From a checkpoint of a small image classifier: trained on simulated fluorescence microscopy of cells.
Rows from block 4 of a small image classifier, named by matrix and row number. Rows with one number belong to one channel. Each number is 500 + 25 x the weight over its row's rms, rounded and kept within 0 to 999. All counts start at 0. Numbers have three digits each.
After each channel's rows are labels from the 100 images, of 14976, where the channel reaches its highest value: "colour at peak" is the nearest of a few named colours to the mean colour under the peak. Only what is clearly more common there than usual is listed. The data: simulated fluorescence microscopy of cells. In brackets: how many of the 100.
# convs1: grouped (8 groups) 3x3 conv (model.blocks.4.convs.1.weight, 224x28x3x3, each kernel summed), inputs within the group 0-27
# convs2: expand pointwise conv (model.blocks.4.convs.2.weight, 448x224x1x1, transposed), outputs 0-55

convs1.142:495525495543490506528480539519463476464517524489513476555537519502522523513478510485
convs2.142:493511472533488464489494479542485508496515545506513460441515503500464468495529518518513477500501509470514502462459499502503489496515475521522528534452463487535489523471
colour at peak: blue (76)

convs1.133:499518502481494447477474482484501511460507479464481478504453475512460464507469480480
convs2.133:506494506547495508522514454467472503454528536509560505496476438478513511430509494517487510490485469501492488493505519497505489540508524529514507532480491488529490525480
colour at peak: blue (87)

convs1.93:485480453474521533531497480522477482506487459467464489500507478506517507485460469458
convs2.93:485500519492494497506515501498481463530520483492483510489499572543505559513490569510460511509484498562521477457523509477523556511525498522492490566440509469547518488458
colour at peak: brown (38); green (32)

convs1.65:478463467486490459474487496477448460484489456478485500487487507459480505487467494489
convs2.65:506469534485493523514473484479485456501494476454471525501518513474519513511462533491490529488493500539507472479528537488530492494496537498487490552491507456502510481477
colour at peak: brown (48)

convs1.221:454508480491505474471506496514515482501467531500462505481521479468487453515488489438
convs2.221:496484523500489530522480499479490468530523463464486529505496517498522599517479517483463510488520512538502477476517531498534527533515534515503480557486498473524513484465
colour at peak: brown (27)

convs1.183:493479473456498446512509507454479488505504522510508514524453524503517479462509512456
convs2.183:499524497545493467496501477513474545520539564531504494452525515525514513494546535543506500510495532517513516464496513529514516499537496518492509537483474484529456516445
colour at peak: blue (63)

convs1.125:471490473480489491464476464456486480484479489465476468481491470472488492473464463504
convs2.125:519471533493502530507466495489490473499491482450470534508508511477504520526462542477490544493496512544497474485528532480513488497488554482483488532481511445497511474479
colour at peak: brown (49)

convs1.121:523485545477510456475476477474510511475499474474487477526498463522475486538471468486
convs2.121:505495518520483507545525493484495517486542506496496537493494532515564540482520530491499518477489513521521491459542520499532470524505540520521491543476517496514462500486
colour at peak: brown (30)

convs1.123:471492469477482486464475466462482479492482494470474466480496470468480495472469461507
convs2.123:519466543493497530509469493493492477498485483462463537504513506474504519520470536485484538500498511538498466481539535489520496498488553487493491525493520449500510467479
colour at peak: brown (52)

convs1.19:501453503507440504507491511491485484479479470477501494485503504457478480473463499442
convs2.19:496484513493507525501497489491475489457506492481534500518469479489536489458516500501513496465537430452535489510482500463489477490524515536476499514497511501518539518493
colour at peak: brown (30); green (27)

convs1.41:530522516491530463515484486486489535522489477536517495520534541511538535477498523538
convs2.41:496519471526492481474494483529493527525512519524512466428521516506464487502537531521527486513518522477519508461469489522524539492527484518513527547475467482520505520493
colour at peak: blue (82)

convs1.131:535486550487514476520517525499511510476514500505521515521444492520498467535523523452
convs2.131:470537487499543475470534489501487498494525476540516476467514530533476473507525469510545485526489492482500547465487490558476493492491487503485498480466500531495481519480
colour at peak: blue (43)

convs1.18:497443495510479497506495495481520492470468469476499476511503494454485476461444500470
convs2.18:488466507485522528505497498462474445492489464439493499537513491462484521477479527478484501459487507507490469513492509453509515506486498508493484518498483480514533484494
colour at peak: brown (30)

convs1.29:530525515491526458517486488478488535525487480534520493520530542507537537483493521537
convs2.29:490529481500508464481505484555493524521524515515509466447526540524468482509530516519532486522522521488524523469484476528517525473521484526503525538479474500521487518490
colour at peak: blue (81)

convs1.161:532514501529507509507532480507528544553514492487513534489526543484512525500550510518
convs2.161:490503490496470517481509524448509476477459492513510490506470463445475463450495486460468475497498487475479486497484482468493515496475478477488488477520513490505546509531
colour at peak: brown (32); green (28)

convs1.73:473464473480479468477478487471461460474482463473486511479489522470478519483474499476
convs2.73:504464530488495520505453485487475458499477479450458503499513499464518506508474541485491522488487512531501476470520522475523479487485524494486488527493488458500497473480
colour at peak: brown (40)

convs1.37:477501513506483498483500520502512531523478509471464452533495463440508480514453498512
convs2.37:471503513460492477510544498470475474493523486480509496482479521563530481536485464477505475467509475507513522450499475518499479481504490517478497524471521534491483494454
colour at peak: brown (35); green (34)

convs1.179:486472473466481460502504469488467467464493492493472508456459486474496483466503493467
convs2.179:541490522497522506517513483463502499478546526522522549532475466492542522462510483512523512514511454535514526505519511530514500530523515519509522517479529513516484500470
colour at peak: blue (78)

convs1.218:465509478496515527450490487523522534507516527507550507485505496474471520519489476447
convs2.218:486517505498538479481518492519480496511525482520512491466529550531486503526524473535540496542502506497510538478502475561483493469504495506481518484456504516492471507482
colour at peak: blue (71)

convs1.104:484474500505477465444501533447498498488513499471521500486504454458465491501523511505
convs2.104:472489477520465502515498489481508480448496544493517486488465471448489437423498472482498487520502483472497477482483507468506480475466469496524520496477493486510487499509
colour at peak: brown (40); green (27)

convs1.77:493453456489492459468490510497455465487508458490481496493492499464473495483461480488
convs2.77:515474530495489525519459497493485476510500481465478544506520514489523540514470535501476521490497504547503475477532535490524503516498530506498503549499512450512500467484
colour at peak: brown (29)

convs1.202:506469472480478481515487473482470480469453467490465473472466477487473470474486483500
convs2.202:505470516495493526488459498494492465502478466461466520508518518466478505519472532473489523493503508513497467492511521493516503478483524476490478518491516452497508468488
colour at peak: brown (32); green (27)

convs1.162:493501477510469486516464525494460468458526533470515462514509504468526503500459492468
convs2.162:513496519483478472525522520534494503517537494475485525433508552541542522549493526508524500490491510534531504421523495518521486508517505517524521551478506523501471494479
colour at peak: brown (31); green (27)

convs1.148:495440478465452494494484488452495488510479485480497487466485468479481496495461494472
convs2.148:488462523471503513518479492477478449495492466458473506502527506476516513499461532486504526501476524532506468483513527479521491487498517500487486534495503469502505473486
colour at peak: brown (29); green (26)

convs1.188:472476451478483444502500472472493492498478532535497510502458543490500477490513502473
convs2.188:499515507551473491501474476474454521493527579540509493495512472498532499463548560512470490495494521501500505486487525507510491523534488517494510543488476480537468534478
colour at peak: brown (30); green (29)

convs1.196:460508471473514483467505488512519445498466528510456500475507480470481470516479503467
convs2.196:507515524527498492517531499486494482472543481503506546492487525523553537499519498464503500486470481539509522448514499537524429502477521524510489527472536533521469515468
colour at peak: brown (42); green (30)

convs1.21:473527452490476479502490510470479477504484543489474456481484483528529474529537482498
convs2.21:491520508492499483473513494554482513554518495506493502491507549537474520528534584519527493502538547527539503470507481522547592476544496538487502556484488488533499510489
colour at peak: blue (84)

convs1.141:491472476473474505485461506470449470465496489494503457468481469487495509504454503481
convs2.141:521499504533510487534500468496480470495533526499516521499483452498536516441489502506493500492501465497505500494506495508530492521517505537543548530465477482515494510458
colour at peak: blue (71)

convs1.182:512476502460526472507497528489472480535501540530539509550499533532485480474502515502
convs2.182:488526483548509476483496472524475527519522537534516468423525512508477477512543536525513482517511522475516519471479507530506513494529481514499517536450468492544490525456
colour at peak: blue (76)

convs1.200:525520530525513509513500528509524539514539534506543511531517533509528540520532492521
convs2.200:467520478512477482456494500492483500493470474515500454448509484481449475484508471516503473521507508457472506473469475502459501467484467482488492477474494506489511517465
colour at peak: blue (56)

convs1.192:491488482496504442500498470488495482448483487486464504459447502474484489499490499454
convs2.192:499485500479484522515477468484492469449504506460512504512475481482528484444503506497489495479523434465520487504479508449511503493530490536498519534494508497517526496503
colour at peak: brown (47); green (31)

convs1.193:508485500474524488516494512482472490540482549540535501542490545532478490488503534512
convs2.193:484525481542506484475501479523478519533516526518513466432516508513469478514541537515511484506513522478518520468464504530511524486523488509490511546442462502538499519456
colour at peak: blue (78)

convs1.105:555515478538483492496481499502537489512492459486514532530529491487482464469462524485
convs2.105:481511495484524477486522491510467496547526488508503483477522552560497483569521513521505480522541511486531542490484479549507545480548484535479510515472503529503503502476
colour at peak: blue (52)

convs1.82:476473470512513472464510485460475470513480470514482476514508463473475455475471486516
convs2.82:520492521508538497530537498467474489472549490509534528500477480517566533472502483515528521508501462519507518469513510530494472536499522542484509523471515518502476491478
colour at peak: blue (84)

convs1.110:465497479476454515517497472516465470457514494489480482488454503483514457466481489486
convs2.110:517495515489525483531528485481487469493540467492519521500468484516536518492495505477497494477519437503533530479494476520509494491542503538495536543467517533521478482475
colour at peak: blue (85)

convs1.2:498539473487489496505506519479483475493437543518490466497486502529538501534545495508
convs2.2:494535489528475504478481510487497494546483490525521496476499493493460493488542544486489488507532510463515510489490488505526597495513489510474497533500496488513538534518
colour at peak: blue (75)

convs1.94:482468473486483541542507492527476486481471472471478482499486455486526455479486502480
convs2.94:476503493507435505524537506508503501485543554482487513489476496502502460453500503483504504496488467527517474448515524491516500484504464527534507533484493500531464494514
colour at peak: brown (51); green (25)

convs1.99:508490502523478479463466534466513525475489489450530514498495448499484506513507538532
convs2.99:458507485505460499511516500472515493423498530504521475483482470462505441409498462474495491500484476470469501469482506496493442487472461495503512462488494514501479515513
colour at peak: brown (33); green (30)

convs1.160:480449500469475501486467491467475459486485491482493478478473445496479504498457500486
convs2.160:493458525483479517510482501472483449508513470448464509497529505490509471522466533484489523487489514518504485480530521488511485487506523508507492555476518471490497466484
colour at peak: brown (31); green (29)

convs1.68:496478470512512469467504525503474484520519474525473478510503464466461461473459470507
convs2.68:494469522488476513527478483465497480542517452454484530503520548521534567521465519450486520480528502539513496475523518489526539517528535516509478556467509451496527471482
colour at peak: brown (33)

convs1.132:471487472483488489458471459466487487482477484469474470482483472475480490477464463501
convs2.132:511472529484509528515472493489485468510494476453475521502514511475506520532476558489490534481509514541504462500538534481520506501513532504483488552489500457513515479476
colour at peak: brown (44)

convs1.170:521494510457532474503497532481477500543509536523542506550491523535487473475496507507
convs2.170:496517480516505479502494477534483509525514517509500474425527529513493483514527551521523485510517526490523517462483500525526526480528487514515531552448463497532481510458
colour at peak: blue (75)

convs1.107:471489479483456513511507472513472472461519486490475490498463504471516447458476491479
convs2.107:509490514483525489534525483483477443511538468483510514503481496534550524511488504477492504484528460510540525492498490521525514501545513536493530554471501532524484483477
colour at peak: blue (90)

convs1.28:487474492474497473486472476501462493478487472475488497486474467501457457464504478450
convs2.28:500494515467502539494487470487509446521516446455491524509482518483471525515484540482477511486508465546499461491522521476512549510512508511526502531495511457528533475493
colour at peak: brown (29)

convs1.83:484456464485488465470487503483463463486489455487471507486489512468464512478467483486
convs2.83:512477532486487517513472487486479459501501491465459533482511508472527525514472538483489521488481509545502477459532532491521477508499532494498495546481509472510481482482
colour at peak: brown (45); green (29)

convs1.220:512522531526509516511502528509518552519533529508550513524515534515528534520532485508
convs2.220:465525468506478501472492497503501494531478458522493474467525504492440473497530466505488478531529508464499508481475467494474543473498474490483500493483502497488531523491
colour at peak: blue (26)

convs1.109:450502472464481510505496467507447478475498480477466481502456491498493483475474473477
convs2.109:513476521488505523516481508469490459504504463460486519525503503471522573489467535503489512476500507542497467492522525466519508519492538508493493531512499458506512475501
colour at peak: brown (29)

convs1.55:478500506488459517473506503511511509512511507481453442507490455439495465518491499494
convs2.55:450516494464527499502569514480483469467514479505516474504471508535505477507479480462500489475493484485519519499490495506488471479493487521486500503486501558486510511478
colour at peak: brown (38); green (36)